A small contrastive image-text model, trained from scratch.
Training: soap at rate 0.0026, 6500 steps, batches of 128.
Data: trained on simulated stained blood smears, 195000 training examples, 4.3 epochs.
Rows from block 8 of the text encoder, named by matrix and row number. Rows with one number belong to one neuron. Each number is 128 + 24 x the weight over its row's rms, rounded and kept within 0 to 255. All counts start at 0. Numbers have three digits each. After the name is the row's rms in percent of the matrix's.
# fc1: MLP up (text_encoder.blocks.8.mlp.fc1.weight, 768x256), inputs 129-171
# fc2: MLP down (text_encoder.blocks.8.mlp.fc2.weight, 256x768, transposed), outputs 129-171
fc1.255 121:120144119115172156140123122109113166148118099145110118121141136125106132098126119148130141145160122133121166110130089127125107140
fc1.256 078:131084076125106107157122123128117119098131129126146107121130146154131128128142156094154120121104095141156147162097143115098161126
fc1.257 061:129123141123121117155106100169144117103130139123088143149145134082117140130141107123175113173098127115123127108150154132075112131
fc1.258 144:109126104097115143117108132158125084116137147078123115100125141121118144153160129108107163108105113127104135173131102107133168088
fc1.259 150:123116118108110149111105120139111075121128163100141121119121118123128151179140110094097155096114099128126119174150105133143161084
fc1.260 061:140146110147119127120111110142137092081134139120156134147144150154122105130140169111178120157122146166115158132124143090106145146
fc1.261 094:130150143122161149114127135086095115117104074131126116104135108151115136087115125124121103132145115114155139136133128091154128140
fc1.262 069:109133106121117109137135176104174141123143123099143101080065146057124123088101096150131133141103106119117146153110139112179126135
fc1.263 063:132130089110094098123123145127176157106148106108148125070138167107152131118129121115135148112153162115130108160097111141132128115
fc1.264 069:167103157098132120119148107145155134138166130132136161121105158099121162129129127173123172134081177145104141120133155121103164138
fc1.265 060:122128152135166103107159108157106116157117110108138084130145138139126107119167121129107141109120116113167140138131102157133117155
fc1.266 054:139090141119153129135160124095122108152108100142165096108136129121124087146128131093098097154175083139169148125124153160155127133
fc1.267 058:140089114129136104138161126142129114146152120114121127155160165098107121171135154121137199079148108102108159142112087116114140113
fc1.268 103:132107092132138146107120135158122082147143138091127147102139136134126141194171118091128157102114121114119134182119088107127166073
fc1.269 074:150091117112118096122150131113176179103134129111093123182148140122125106160189132133154186154120133151084144105110119102067161137
fc1.270 053:133135112102110135167135131162108142121106108096132098128130132100160121118165116119085109175121133084115104136089163128110127124
fc1.271 058:085140096127146118123135128159125121140122128119115086117142152106115124110098111121128119123131157140105110150127129120117136099
fc1.272 059:102157129136103099150110157128159134113135135131115118116171154151132119112090142108162057142129155142098077101139146118093076106
fc1.273 048:108111129161140116154152114141126161119177155123169089103151148134104090159118117098168158161161122131129110096139119125144167155
fc1.274 041:104126118114142098118135109127111113151161139102122119154148133114108110132138090141108126088101111126162154172095118121181129145
fc1.275 085:120082099071126122123111115131168159154125135086089139081118147086147125118104132159133144118068161114114121099116152109099123119
fc1.276 059:180077117142090144116118093117123135097139139110132127111155140141118138133141166165146143147132139108134162131120139153097147117
fc1.277 082:104143118178116123145112164129109135110132139146140108127125116162096086125114091105138068157144084137115119159146108119125110149
fc1.278 273:141120115104163160104117116133095145126116123133085109171155140146107106126149109114166162129085108106130123127133121137106130158
fc1.279 076:102163135161147133147152154129105121137109123122122133124143109149092070123132089127117067167135090165126117118166126129129121155
fc1.280 065:148092142111110148139139111157145175139150121108085142129129162126138169119116147185137142142139185140091160136118154136080124102
fc1.281 068:125129113108092130128122130137109149096133113078077143099128155137128159136147157158136165093079152111095146132136139084129157076
fc1.282 051:127073062132112090180152128122170137134132134103110068156159112151119126142152153131161135154169102144092110124115140102101114138
fc1.283 059:138164142133130113152112114142116154102140138113144154111148163140135119113154163127142093175119129134081125142117124087106110089
fc1.284 071:149099130107111137132128123138123159100103127108140144117130138137144147123192162138171165122119152133131130106138140109087141112
fc1.285 068:095114098109087103160129092145166129125143110119129108134113150129153099156149167138149169157129103135127177147094140138102157129
fc1.286 107:138104087138108120140135100127139147106129134113077147142140152113137134123176178130136146121097134147099135092127143135119141112
fc1.287 199:136155103150153121131145103107144156131136137152101153127132124121089141081154156178103165126132131141109149085132095153120126141
fc1.288 054:103116134131138124130156164161121115100111135141149110158134126128103070149131112102139117150129129157121110150116139094110150160
fc1.289 073:119123094109156116136130155111156163133120094093111097141125141056108079147154122140160149119145133119131151116147110110147117143
fc1.290 164:148108154159118169114110123104117110134143071119129141110088113117112177112068129185094088117142147091101133155101151113104133134
fc1.291 046:148101134119097144130122119156169118142097099135099112134144115128100121151149116147140118139124124144079154097091157096136089155
fc1.292 080:113112109127095092134144133136151165111120118122072084136162145110124088134124132151133099155070112129090111085130156112082087115
fc1.293 111:144154132146122129142126101102143126143120119117110155131114129109112140068122166192120139094119176084129117090110112080103129097
fc1.294 061:109106071112124133156115140111138153113143107125112066138096138126148085136142104092083124142130107080131086125117152134133071122
fc1.295 110:133152137166145135124143116118102152132119095159126106133139108120089125116142149163137143110133131149122164100130068121133120145
fc1.296 080:122131121133128164155126131121133099130111135130124107129140139129184170136119148142154132103102121148117190074159131159112151129
fc1.297 074:167123076166147130149147107110103125118134143133117113117138144161101146119163163089110155091124097166122160176108103127112159122
fc1.298 130:108112094119119152134119142127111097118128135083128104118121140140096133127155123116089159123120078146119108168138114126142150111
fc1.299 053:088127113152147105145161173173163153112136110128098118156177098093079073151125115124160102136099094139107164120120126107123081115
fc1.300 051:150102112096116118108132142104114135104133127113088165121091142101114126104123103174092130099089158103119101138138148151142100147
fc1.301 071:132119095144089119130121108152149118111124161118137158163148148121121118130164166105181158142105120139100144123134158115065136115
fc1.302 090:131109071123132112136140127145159148111128139107128104131156135119146106134149124107154164086116117119120136126098121154117144131
fc1.303 073:129120125170145151145151141126113084124132101134139105124106139154132131127134107111100132133162095095148138169101118117169163155
fc1.304 079:109094140141123126167126164128134161146134138137124079155122148112140095144127122104109096162138112142140120149146111130179136159
fc1.305 087:136098141078119146113111120130153127119139123076108166105112140090152172128122113179118138126092162116083142115107155130110143127
fc1.306 061:107141122132102100144104142155104158116107128128096120140151154137099077115100118109131098163135110123130092138167130085108104153
fc1.307 052:156153142089109081169142122140151101145129115118151143133152128113159079121177127074183127151168126155096149118124157132104124120
fc1.308 068:105133155089151144117143154128117099142115118088164106076110148110187128157155112133135119146152125138112132158128144148145113156
fc1.309 077:131106113117108103126129103141124128127110141092131132129143157123156142146150158171169145148109159148090133100133160103097132111
fc1.310 070:152147149128161163108142126132102101150134121137120103131149105143098122120087096118125093123189084092123156184096124132133109179
fc1.311 095:101098162125121080155123144123139173154115112099090099122133142083141109161173101163169110154085127163080155088119128143125117144
fc1.312 113:094115115098109109141146133154141154152112107113094093094103158053138117187142130165141133105084156104099145104102123140107131121
fc1.313 161:113149115153143137175097125142109135127112112127150132114140135155097161154122157159123148109136117126123144108130123168095154133
fc1.314 059:130133138166106113131157157141121156126106120131097120164143158120125102152141125132149093163110105151147131132131143130113134141
fc1.315 082:109152084160146131147131148154113124114127129136133097090105125122095094112093101124105082101169101088153089180114146104152107132
fc1.316 053:133087106129131133106113130129138150140169120150135180112141097067131148105117137123116130108158142149107147143142104129139113116
fc1.317 106:112127150166114097127158116141118173147111107137081131130111161100151116125128122145151080136119096131132118111100153158136088155
fc1.318 058:112139090081133089117165114119125166153135150159139095107145128149109121100115128164094133095098142128148072088123153143135098153
fc1.319 066:109079136083109124101148115125140157141148127115124122147137148084142114140163149138155182096117115117086145134119117129077153146
fc1.320 099:097156132145146109130134138117128168101112121126118093151151140116095096123136126148151111159130121175124123093141099108127078114
fc1.321 050:144119068085103123144124133174101114128125117108130098163129119155125134139166182133140115083094141117144124097103124128110126134
fc1.322 059:145145101155137107145153138112131111106117120154121128147165117148102097132130114070127117151173146173109132148149118122092144147
fc1.323 045:081131158134175150082145165094103139161120147121149142129156111111099106127110088151105099130170102150115136107130112099175155146
fc1.324 058:119118112089104143126118089122145120110098126126145163076114138097119129108089115153130163125095155097128099091121129110140090123
fc1.325 060:119079110108110128168144121136174157134139167116110146125127143105113123125154161118134146136092152129092134128117146116073130108
fc1.326 108:126119130189150140137117136113104098117127062130133101111132140163143132100146134114107124126159076159151127175094142141153131151
fc1.327 127:133144141175113153123107139108144091151142086110131128099090129116119185153092130154090104131143142102112117143109127111107132115
fc1.328 104:122111106121135145132121120142125128126143091115164099097143158142174097141189109126117134142150110125134175142114122146105127153
fc1.329 071:121106098122114098172108129083147110132134073144140137138098117097112110127151111107139170121122115148123085109134162121142118152
fc1.330 092:170149058106136135154144127159136132102107154096134111149138149129127095109168141090112183104141115131101159137128105143139144121
fc1.331 089:139114152076101118134105122117157104142135140088146153122138130093188144149162144157158147130104152119076154118109147137119139118
fc1.332 085:129077130099100151147120111152124146106127132118120116151138171121191152119155147110173162097119143118119159084147144110082131162
fc1.333 060:134103103125105100197148142139165120139112131080117157155138161140109154107129159090149110142103148174103110129110132107114142107
fc1.334 055:142072080141111099136142151103143111146167090107140109090124108109140140150160177128109166114096101108111134121089131119112119118
fc1.335 064:165101117127122132131137098131160164124125167099111172130125142117132130113137143148145148115130158149133163108121098130120123134
fc1.336 068:169086098133101134120115118141140120119152117121104130144138151109176153142149141137153148099092148139097155112120133145127131112
fc1.337 051:097164111148091124143086169150134118115116122144135131110110156175130100154072142139128099160140133132107147112134125097143093117
fc1.338 046:096143111128174122102143123091145106143165092103161112115121128154142097155166115174103140132115091133140108108116108145158141124
fc1.339 216:127156120166155135147145108112124160139144128152107152130140122137073143085155173192117172143144145116097157105114103136095157131
fc1.340 101:135101134100121120132130125131162116114163132068122171090121157128177149102145119150147126137118154121109162133131172109136105117
fc1.341 062:131135125121097123165135159119118133130117124135094088143148133116143071145150143134130114171119086117141087108111150096149112148
fc1.342 107:123157114149147139140152095105103132139111113149078139120141115135100116087131163185102161096116135114146119084118080126113124095
fc1.343 086:146085161103119157103108144155151154148123096094111132109110155090148146151116128148127142151086174105088126120111171126111128110
fc1.344 050:103113084135123148124145140152091118122166121111152123119145113154136110125147119116138116108138087123130180158125095130143132148
fc1.345 052:119140139090113138140169091097180148142152166116119143128117124056134116094100176137147143114124169111139125109089132149132100104
fc1.346 101:131125139137166121138151131075104107129144106148133108098123136160131112119126121113109131131155110126148126142129136111172130131
fc1.347 066:115091133122097109122126134135130128135142134097126150099136124098149145127129143149140120112082165114119103109119131139086127106
fc1.348 077:137115124085137083122126113134154180157095124098126129120169164075132109147120139154171118126120146152117111108145151099120127135
fc1.349 052:106111139147107116179100114105099131104113113116149087103136126124148121100116153121099123116108093096166110101123148162145112119
fc1.350 057:140115073099147118139124152143175165140126132137151122149131123084153130145166174095139148123101156119127110085125135132145134097
fc1.351 216:122155136090137088128111116122172124096077165107165106102156140111184155155149113098142131135122130155139115099141173163129098102
fc1.352 062:152128099107096122147135126109146108150095152095144080121160153158124099100182168121157130156149128161082125099147129097086133125
fc1.353 059:138112126106154109122117098106111098134155106104169119111099142143125094115179152112120163073181124156147140142133099137175130131
fc1.354 077:131135116134097087105122156195105102123106114122150107133127144115136094171132142093137133128128108120159164149114127104120130110
fc1.355 063:078189135164151110161109151128113116122099122121145147107137125157122129142126107082144152198131103140103153140134143105152126130
fc1.356 043:159115093105139099089169120124146112107144147153153112133164092089129127154092124150163109104182126139101151164114081157111154147
fc1.357 067:153110119138101086149129129114145149112109115126087127170144138120111076162181140143173131149101148167099115108136127094082176126
fc1.358 067:128132128147130114151139119159133119118089125092142122104166139132096107107180159147137135129114105119115160153131136110112133125
fc1.359 076:089159118133132095161137170112093144135147113141114074134117127156094087124116124113118088161147098168133124124166134101112124135
fc1.360 104:147090146125110143111119141144124140150111086099092162099088135086138167123123110182135114116091161101106113119097147125089123102
fc1.361 089:129117131121098120143132105142130149135145113096100115165142137108114103137155131141157160148090127143097110128102147116082150145
fc1.362 083:125123095146128142111097147167132110138115103131161087101126141133123118152129132106125113126163069095135148202120098133156146135
fc1.363 065:105110069114097100137159165123139164123130157128123131108164162153132121100103163135128117101104117101145129134117150076113128128
fc1.364 054:087121146128120132109158109152125142116110140147089081082154146102121072126137122137139121141102124125135104119108112103141103150
fc1.365 098:160103143097142168100106100106105099127118151120139140118092120120166179130120091145125163113099158121103138123151183138140115134
fc1.366 069:166111153113138144099132103118163150117145138121113197098130144072132172119098138161150132120112166103131173141118147156138134111
fc1.367 098:118101131099111136144098128150128145128124095084112112098110145068160144162152121159161140145079159121106129115104146110101128113
fc1.368 043:148090124117128145129115145103156115152116105138129149114109173139162111101103125138121162146128187074099131124102162136127164084
fc1.369 097:120098112095118138125133138122136164146142142120102084146119154122143089152178132163151180120101146137083161113146117171077158166
fc1.370 096:126147152102126096138135135145148155127123101103093109136130149073138106147146139149152133171103163126081131094107138140078141140
fc1.371 173:143085138133114103133162145132146149129151109134121105145095156141133072107137122119092107129171105154118129131119113140171120169
fc1.372 053:141152110100123120151148136161107147110115151138122132168182159131110117160172153150139129129145161142128125142114108128110127132
fc1.373 225:141092139135114101122165134126142136133155089136108123168102149138134066093118122131105105153186117149109143124116118120167106171
fc1.374 264:119136159104128104129102133108170130103088168132166096105146135117180154159135095081138106148137121162139120119154173149148087125
fc1.375 053:103149093114103104176116105097119140124120156158128121078163159137120117089071118089114096153160150152155090127129108139150093115
fc1.376 055:148100105154085154168108119124138111099153119116110129107136152109163154119132152101156118143096120128159167155137141097073153117
fc1.377 083:129125124135095121141146102173142148097133141108119117128158163113141100116116133140204092137127140184129140126146124081082100150
fc1.378 099:099168145146127121125116147151120139108115130110105091113159136117110105137135115159155106149132120169122144130158120124110099132
fc1.379 084:117135145138129108115146146157128161125102129129079128121127163088128137139133143153149094156089154118111118093121130126092113135
fc1.380 157:104130152137142112141134142137117182147104093101094086142134130102130075140201107172139117158117117143098153083135103142132095169
fc1.381 074:098160126130160132103116137106097117148155092138152090136139103145103109138111101100092120144167115132153117192124083100167141145
fc1.382 081:155104159114097120145106096121154143116138131098106172117131129102149147144126146163112124120096178131093150099121160114097121127
fc1.383 073:144111123108136107160128108149165126116122111111174136147117124135164108145135158122150185084132132149133180133131110165146145097
fc1.384 127:142122140067154124119127128105152134115086122077153107132135145141194125106166105102137130153147104166104118114149142133150072147
fc1.385 066:109096119099107139153106145111124164150131090081113139080134147095150146113110136180128121145081135110117103094105135130100116091
fc1.386 083:124135118117110086129151129147131167103122140112124095145157169134121134177132134142201146127084131160096136105122145086085130131
fc1.387 119:109121139142118114136140141146138183133104102108085097105122159089133091156149123163129112131071112136115150074126120125122102145
fc1.388 071:142156140179159148139137159104073100130139088141162137120102134146124124106119124118127133116173108113130129133124126159162155126
fc1.389 070:137111059149083112172147121120164119093107130139138147113140133121151127123167161094116129145116125126100145135113140140111150100
fc2.255 099:099151156151162155108130099131133098163108078135126158134128120096146139125110157159132128146131147146133168099095153112118137141
fc2.256 073:098146122130126100159138159150143121121144118113155122105119090118099142135132140096118121184152139148090072135112104100135097137
fc2.257 049:155092154129168128136168132075073133130151122154138144101082114138099157110134090134111130113137117164140108143152103121153113144
fc2.258 157:136130126123056155104124154141111127120138148171129145113124101130124120148124114112103106114132117069141090151114128150132128124
fc2.259 138:111135125108061146106104148156151113125131141144143142118144107124143100154123119098122111131141143080129118145106140125112147117
fc2.260 045:099115113108141127179112128089111160126143106124164144093097117133125134109130114123124131166159125155075099135108092117114154146
fc2.261 116:090180108140120133099116114154164106129095113098129149144183126099163126137143163137120116154140149157128169116111162133124163132
fc2.262 074:154082175173147158134112144100109115120150125130117142106076146165107114114100110120071117089125138108144120177125091129180118132
fc2.263 080:106168123142132097151111137182157113121139120099138105095138123128114109143109140120098093153137166146120115131146118107130081113
fc2.264 064:141096169192153155099119141082100113122125102143123114165078132175111164117122082130075133093136115122156122177168125158204107136
fc2.265 053:091170107112128121126109080151146088119110137090155100165161114135147128157138184112175138175167157150088182089088140109082144139
fc2.266 034:136194107142134076156134113134157145123117141106114116100138157125137138118122166136149148170113121104102116100065155133127121112
fc2.267 055:099156153167130096137116120124160130114128109102137128133110086112135135121117113135134108160125169174106119104126128099142122137
fc2.268 089:129142121161075124125117153141144136112125117140137138111132091116128152138141143123143117154122147105124108131119132103098135118
fc2.269 090:154112135155165146141126131069094127111131117142145148139063092165106146125125078142107128128146122170135101143151098127161122158
fc2.270 078:181104166147128120122120149087125120113146136146108134124107111175120157100078114124129101099121077104142124130141124147140105118
fc2.271 052:119099174135136147095143118090125145139098122128143146145126131107142129128127134157140164100125119100173173115124132152132121125
fc2.272 064:100111114067131147118192147132117111150142140128144129095127132093099120140124147117115165077126117127104129136132140107156098150
fc2.273 046:077143093113131120142131108119130118144138116099168119118117132104142136148166148102134164163139137126085147126081126093128136134
fc2.274 049:108134130158145119144129135098094110128096122125171129137105155128164116108160150128150117169157148158099181088127117076112154157
fc2.275 103:161128168154136153103143133110095091104138123144112140148116108195087141109086103132099101107144110151166120139167115146183097130
fc2.276 048:132125146141133141125102148123123136118143138156136124136095129170091131126088090133088084111139118139129109152138101114158109141
fc2.277 075:135089091092129104123167139125135168143142158142134126105158129074133120127161177137149176098110129112109131114093128125099135154
fc2.278 214:177133078115171132124130110113114162113130099148100142138131128155111129132114133114150117130136116109162090158119114136054115123
fc2.279 118:120096094098123088149132121136145155142131130112132111110151143090159129133171175139176167151119143116098149104078135114083149138
fc2.280 089:161103163153142162111125140089079133109133142154127134156082128164084151124119080144077115109133101156165104164168108139186112142
fc2.281 089:143127153134084164094134170139120130115132146172128141132110106148089119134091100123074104090123105098159079152155113152164109118
fc2.282 062:144126164137177131132127115082085120135138119135136139133066101132096134111096076127088114142150124173127117140132098106165122156
fc2.283 062:154092155114146142123145106086071159122137137156135152144126115140088128108128103151129162122147079172174117124139117139140133150
fc2.284 100:132141145136133146142128150111110138123140118165134129117100113141085132114095085132078109110130115133125090143158105144172092141
fc2.285 100:145122163148156134148113116094088127100131138135125143138119105151119146109123085126100101149153143192123104124159100133132127140
fc2.286 117:103131145130118162126099154132107142093141128134159115136091117142081118130093100129108125125157131149113121147144104124159123126
fc2.287 178:094133190171131159133103130110131153139132073115102139128079124096101110087108125170106128131140171146084188125126100078139123133
fc2.288 080:093114118095169131130169136085123116155133093112159118103100137082117107141153136118130185122132133091113143125095107097174137153
fc2.289 067:092140144180134167096124093100114069156100081118148162138120111116140125146134148135086151147147170164141197122100115110157167167
fc2.290 134:132119114128099177095091127151162096130101146104113103154140159137142132177120131089072134115116104100146134170122126142107121096
fc2.291 042:167097150108160144135131116065061143127146135171138145122087128145102135098129096156115114121140095148167119134136109138122138155
fc2.292 104:181076183157119154122126134073087134119142148142117168122102125156126158105097087159106115102117118128173128138142102180147126124
fc2.293 104:114142154140112194069095123147138102128095123107113130153125146105129121149127126123070177113112148125136182161157128125145149096
fc2.294 066:116150116105111138124100101156169115121092147111119137130165157103162131149118166119151111140122171124125175103111157138064117111
fc2.295 114:100148158141119132112109105124161120139103113110131143146133115078165131130122146157146151143114170119131184091112134115099150119
fc2.296 074:097128122115181117111168142106151150123108079124137101133095141122141111138119124099175158115106109090150121102117162101170117127
fc2.297 083:116133141136088108141095130147144139107138140124153133120154091131127136142120134137143093157135165159109131125119105112102116128
fc2.298 160:119117119109055137119139143152143133108154152149135143108146109099142119151143134119132115139127142090134105131099146127087140123
fc2.299 049:131099127111151106143150097076100148154145132139132140133098113114148096112157121158138152155162142146125147088113104102117151149
fc2.300 058:106181158125140173092105125167155103120118112128132117160137132143086109169092132116086113130160143143150122153146122115180118119
fc2.301 074:120111134112143132140142160113107134121140101151140136086087106119085151124114095111086115128135130160096060167139113115166096144
fc2.302 105:104170136153119100155089117163167116121128132090132132123144104133136148135106131123139100165133184151086136103137127105102119102
fc2.303 074:115160101125118093149104127181166108100098160077147131119181121134146128136136151099132109176128170132099119128115131107093120100
fc2.304 102:144113156106123100142103121111143152124134132112105135111133125114157107113134155139182136137139137105108164106103115087088124118
fc2.305 083:178123155135124136115109135133114121099141148133108127119123130209101128111096104120113093105146099127160115148170111131167090106
fc2.306 072:138093166103136139134162115108124133149139139141142156103122111099137126133131127137113168088098150134140129115112125143139133124
fc2.307 037:146150160119185094144157094111132121138170133120117133121095082117094157136120102110146157142148119156137088142119147115147131122
fc2.308 081:098163086141141109154098125156150104120142117115122087136133155150107130104112133102126127154139112103091132121111159106132123123
fc2.309 095:148110147123155158148128147095087128119134132164131146115077137146086134108101076135062118109126106140135093152159107151175108156
fc2.310 055:137165103135130099112135112160180119148107105108115146091183178096153126151154171139107106152098144110135119132106152130094110117
fc2.311 093:185081159126148134162126142088089145116175134135104130116087116181098119089113103146137130122148107131132129122141080106151107133
fc2.312 139:175116168150111135137125142120108135106160146127105144135118112197103123098102092148116098120146112124153106125152088148159106113
fc2.313 170:110132174182156133130116137090128144110080106136135150129100119164142157139110099139154111115124148160138121081151116132119105129
fc2.314 081:154096133099156115164126119066110143145161115124142111115089137141143101112144135144145163131171095130117156117087097085140128146
fc2.315 076:129149140109106112133157104169136122138106132143103148125196121107111130141129147124130095136101135126145101084115138165098104115
fc2.316 044:120123184144133148135117122131137114102152126115129116127097116139099121136106089121092117139146135176130128165146121123183122134
fc2.317 173:172055146141151154137125135081066142118140136160123127158097117158112142101124107156095113120145107142172144137156100131133138154
fc2.318 051:129128143151151145087143118115111095101115142129118135169144114126116109133120156149122142138134146196127166101184151154124119148
fc2.319 081:114154094129173127146132136123129095126126104104148109113082124155101122137127117096093140175130140141097114163135125085148102151
fc2.320 145:100121153120128130136129108106137136159110114126145148120126123082164127127138153155140147136107160116135169091109132130108146132
fc2.321 053:155121162152138147124097119076092132092124130161138159154093098148108141109109081149081114125140124176135104143165114151135130143
fc2.322 048:118150088111128070164139090157158138156151125087136106134149119108144137147160159127171147169130159140103133125074128129088148105
fc2.323 036:110152103117114112116139121126164117147096129109136125146154145094154117157126158105158164144101138099112166097104139113118145118
fc2.324 050:136141133138115161115131115147145083124104153139107167153194149145124100141123143124084062127142136159160132126159149173108114140
fc2.325 056:129133157141151139131102133117106106104134125135144123151086123158081138139098083132099111136159134176120107161155117123169116142
fc2.326 129:112155102098100085137111111193154109114116159081142126123201110142142126137133154107160107185138166141104122110101133116080112096
fc2.327 098:133138129140093163079104124136151094133088146122122118139151140114162138166135144091110144114102120083155151156113134131104130110
fc2.328 139:143168097108125084151120102158170088127134157111133106136162131141141127143137138091145121166131172139083123124114136119105104094
fc2.329 101:092160118112130108141096122161181102116106145072141139115167142086169121151140163109148139161112194113103167119113144098072142093
fc2.330 117:100142155169135118148105123104139146123126120116124134125105095136126154122128107149144109127133171177091135099144101115120120122
fc2.331 113:148126143157120152119070129118111132109140156152118142149124141176124142101093089114084099118124099118136121148153141153136146136
fc2.332 084:145149093128178116115156154124149125113145105114134111117087105139087136141112101095100121150134124132120071172137143113170106118
fc2.333 045:136143162102118131120110113142090136103152136158147143138121107129072130128117098136118128139140121152130091135156119152134121151
fc2.334 055:161141138149107113153095122141127142093125162125135156138140111147132142104139107138125081154129160165113128114150122140098131115
fc2.335 059:110123169187135125114109113123140108119124090117143106147120106134103151141095111124096135136135127147135144138150134115192119128
fc2.336 093:095160122117143137133108143152148118118135128106147102112105113135088120147088108109101116132143138132104120145141125110165107117
fc2.337 042:111145124100133108160165148161115125146167107126146137081135126134078122130134132117110123138119112117121065160089121136138144137
fc2.338 029:129147117118107083150117102148129158127133177105120122106147134109156133119172175131172143167122112129109128083082130113087133119
fc2.339 159:121118194163132156128105127103130156122138095123101142145074117103093112074111118168114138128137174145087171128122095089126129127
fc2.340 114:140153139122148141107128124151104119107116149136104124142128131180078096101087090112081123120145093138158113134163120121182079126
fc2.341 055:154094163110110119119104111080136161133128146130111133121122132122154121127121143149165146114134125097136160106103114136097138114
fc2.342 101:102130155141117166085106125156140106132112094109108139134141152084143098135127165132104141141129171152131206138131133093110137122
fc2.343 107:175102158153134147132125137100098135107132140151122134136099119181095141100103085140096095107131089145161105139163113145158103136
fc2.344 048:124137105118094098148122092170152133123130157110136106138183110124150139136148158112188114168134149169095121112087135125072126115
fc2.345 050:129126170159163126108130106122121102119148123121118130137105099145104117127113086127069119143168127165141121149153114114193114132
fc2.346 149:118135128124113135119104105139147116132107144104139161142191110106177146143168159129152128163129168153144162126105147127081164121
fc2.347 055:163107158132145145129122124115101105106153146131103113146103119201105132092102110145131094115166107147153135138157116130134099143
fc2.348 073:129106178145156152111171109086084100133134111145129144140097092153086132104097103137082137110141107134152125142129104136208118153
fc2.349 064:095172077106090101136136122198172123130122132111135119108187135110121115154141163104158110160122174125085125109127145101074106104
fc2.350 045:117123166134124144106128106105118131095132117123129163143117122118131124111155090143107159135148177184113149129161098115159161143
fc2.351 178:149107166134134120096119135078130096105123115178125119159104160143142126095099084080134107126119102132137121143147167132160133165
fc2.352 058:144135152099177127139145108124099105149170123149134131134070105136068145119088078108106116144163099156152106170116144127161125158
fc2.353 056:091187107115128124135105125180142109090085158097138119155155094129131146137132127105153131180146159130113160116152136108053120118
fc2.354 049:123154098095116102156131128122147145135124156124153169110139144106170086128187155146149145145116158124096119073108123129088157119
fc2.355 057:143143112081142113127169092152130124137124136131131137141158117110111117139166137129178172155155116145139128139098143116101142131
fc2.356 035:092147171148139131104156126127159085169121117080135132117102131095100098147105150092077149118103147092128148139123141100211131131
fc2.357 061:162098139125151128142148121061072152124125127148118132133071086153103132097118088145111160124141081140154091115130106148171131147
fc2.358 101:154100149103146145138152104077090138132155132152129120156075084158091128113114092148106150130159102160167095140124110153175121143
fc2.359 089:144113112094104089143153112137148159139125162120140135114170121083148123132156165154180163146115137122134137100080133141076156131
fc2.360 117:184084153145138153125121144091087129101132133153118132142102130184090144114112092142089111101134101151172115150169115144166117141
fc2.361 131:165101142142129150109110098084090154112115172154126160162131101157152147097140095144104133112128107158176125121179120171127148132
fc2.362 088:096186094127110083144126135156177131123113151079128146104167149093156105120139171123134113172112175107099114096117140111113131100
fc2.363 057:137120150096111139119159164166132089103118123140117128133158115151088124141094120094121093124117106134124064162147122167127086115
fc2.364 033:125102145113164149118146140077096097150167109117140141111073133114117126128121117121116178094141131103124167144129096114179127145
fc2.365 098:155131131159103159089100164110129109115122117172125128156099129181103165115086087093078110096156073099139108193128123151159134133
fc2.366 088:145138135149135144119118104145131112106136122121114120134130124165102089129113107121069095121164124181145118145153117104169102128
fc2.367 121:176107159132128124142114159106119140106151137134111130103098110189102127094084101130121092106135092109141104136152101118147091121
fc2.368 038:142139128163146141102157167124148074131101115107134114124102177128103117150109138099061136093107130115151125174138128112191091125
fc2.369 128:136132079125178100144143125114126131131127098125136127130098115158137143148133121100145115164111134114135097153136143108094120127
fc2.370 136:174092163161129140137144137089079147119144140161111147122102114176106148096107095153104104108124088133166101136156093143169120134
fc2.371 154:160119176121138088146111138102154126117131119113101137110110145144151092110094131110145086144166121104118140119125107083136075136
fc2.372 068:157087153139137145132129110051077151129126117143135162139102113134143141111150091163135151124127116176146135125128106139125164162
fc2.373 134:174102177135147100142134132081136122128134111130103139120097136158133094110091114111126091130172094121141120121126099095157075136
fc2.374 203:146094152120122120094122144080138094098128131164139114141087150139137125118096071068119108109121102133146108160145158133176112159
fc2.375 057:064137098088139146105144118179137073128146113099146103150157105115125121158142176108113139116164165160111169140120135106113119137
fc2.376 072:142091155116177145137128134078060104124133127158157121143078122162080148114131103137113136110159100150134142149122105134145143156
fc2.377 097:105104140141175124130162158059091128165121092147147124094072134112107147113120080130069158126136121137127123141141122106187128155
fc2.378 134:103107134106144115138156112091126137152099103134153124120119138093156129126141143141154169122114126109128146079104142124130132134
fc2.379 135:167078154144142158137147137071071144121146132154122144129091118162104137102120095157099122105121096150170109138153096144172130142
fc2.380 115:177110111123122146168137139136107113151184134102110136138100133165113105114139142158128157129149150085107130097083072110127125096
fc2.381 115:105134111107092097144129110147153162133117144098130128128178130096176116123155159142185146162116152112117159096099157133066151106
fc2.382 098:158114143149152145125113146096099123107140129146131127149080121184087132118102084128084113114146095155151106152160112131175106141
fc2.383 078:097151153157122095123098135144168132098085116112139103159126144139158157149109109098183120140109157121117130086153169118140113120
fc2.384 126:135130161139140124119066127103142112129132123152119110134119154148129159109089096100124116127123102095112137139110181127131141144
fc2.385 079:179097157155141154121122145090098117094139136144118128137106120199092136107110110140113100099149095143153148139160103118158113131
fc2.386 075:117114151132153129151163147095105126130143092155160138090095099133078123105100094119070139141153120144131077152127096123189105152
fc2.387 137:183095158131122134158132148116102122122173142123107140118092123196097119095101109144122115117152109106138113121127072123158096106
fc2.388 070:108148089111108111127123120190162098116108150103138125145195159119172133143166181120159131162130162129109147127097147104071136114
fc2.389 071:124125152131139115167111109136110132098153127107144126164121121160095137121124101129136123149163134176120113135135100139153128128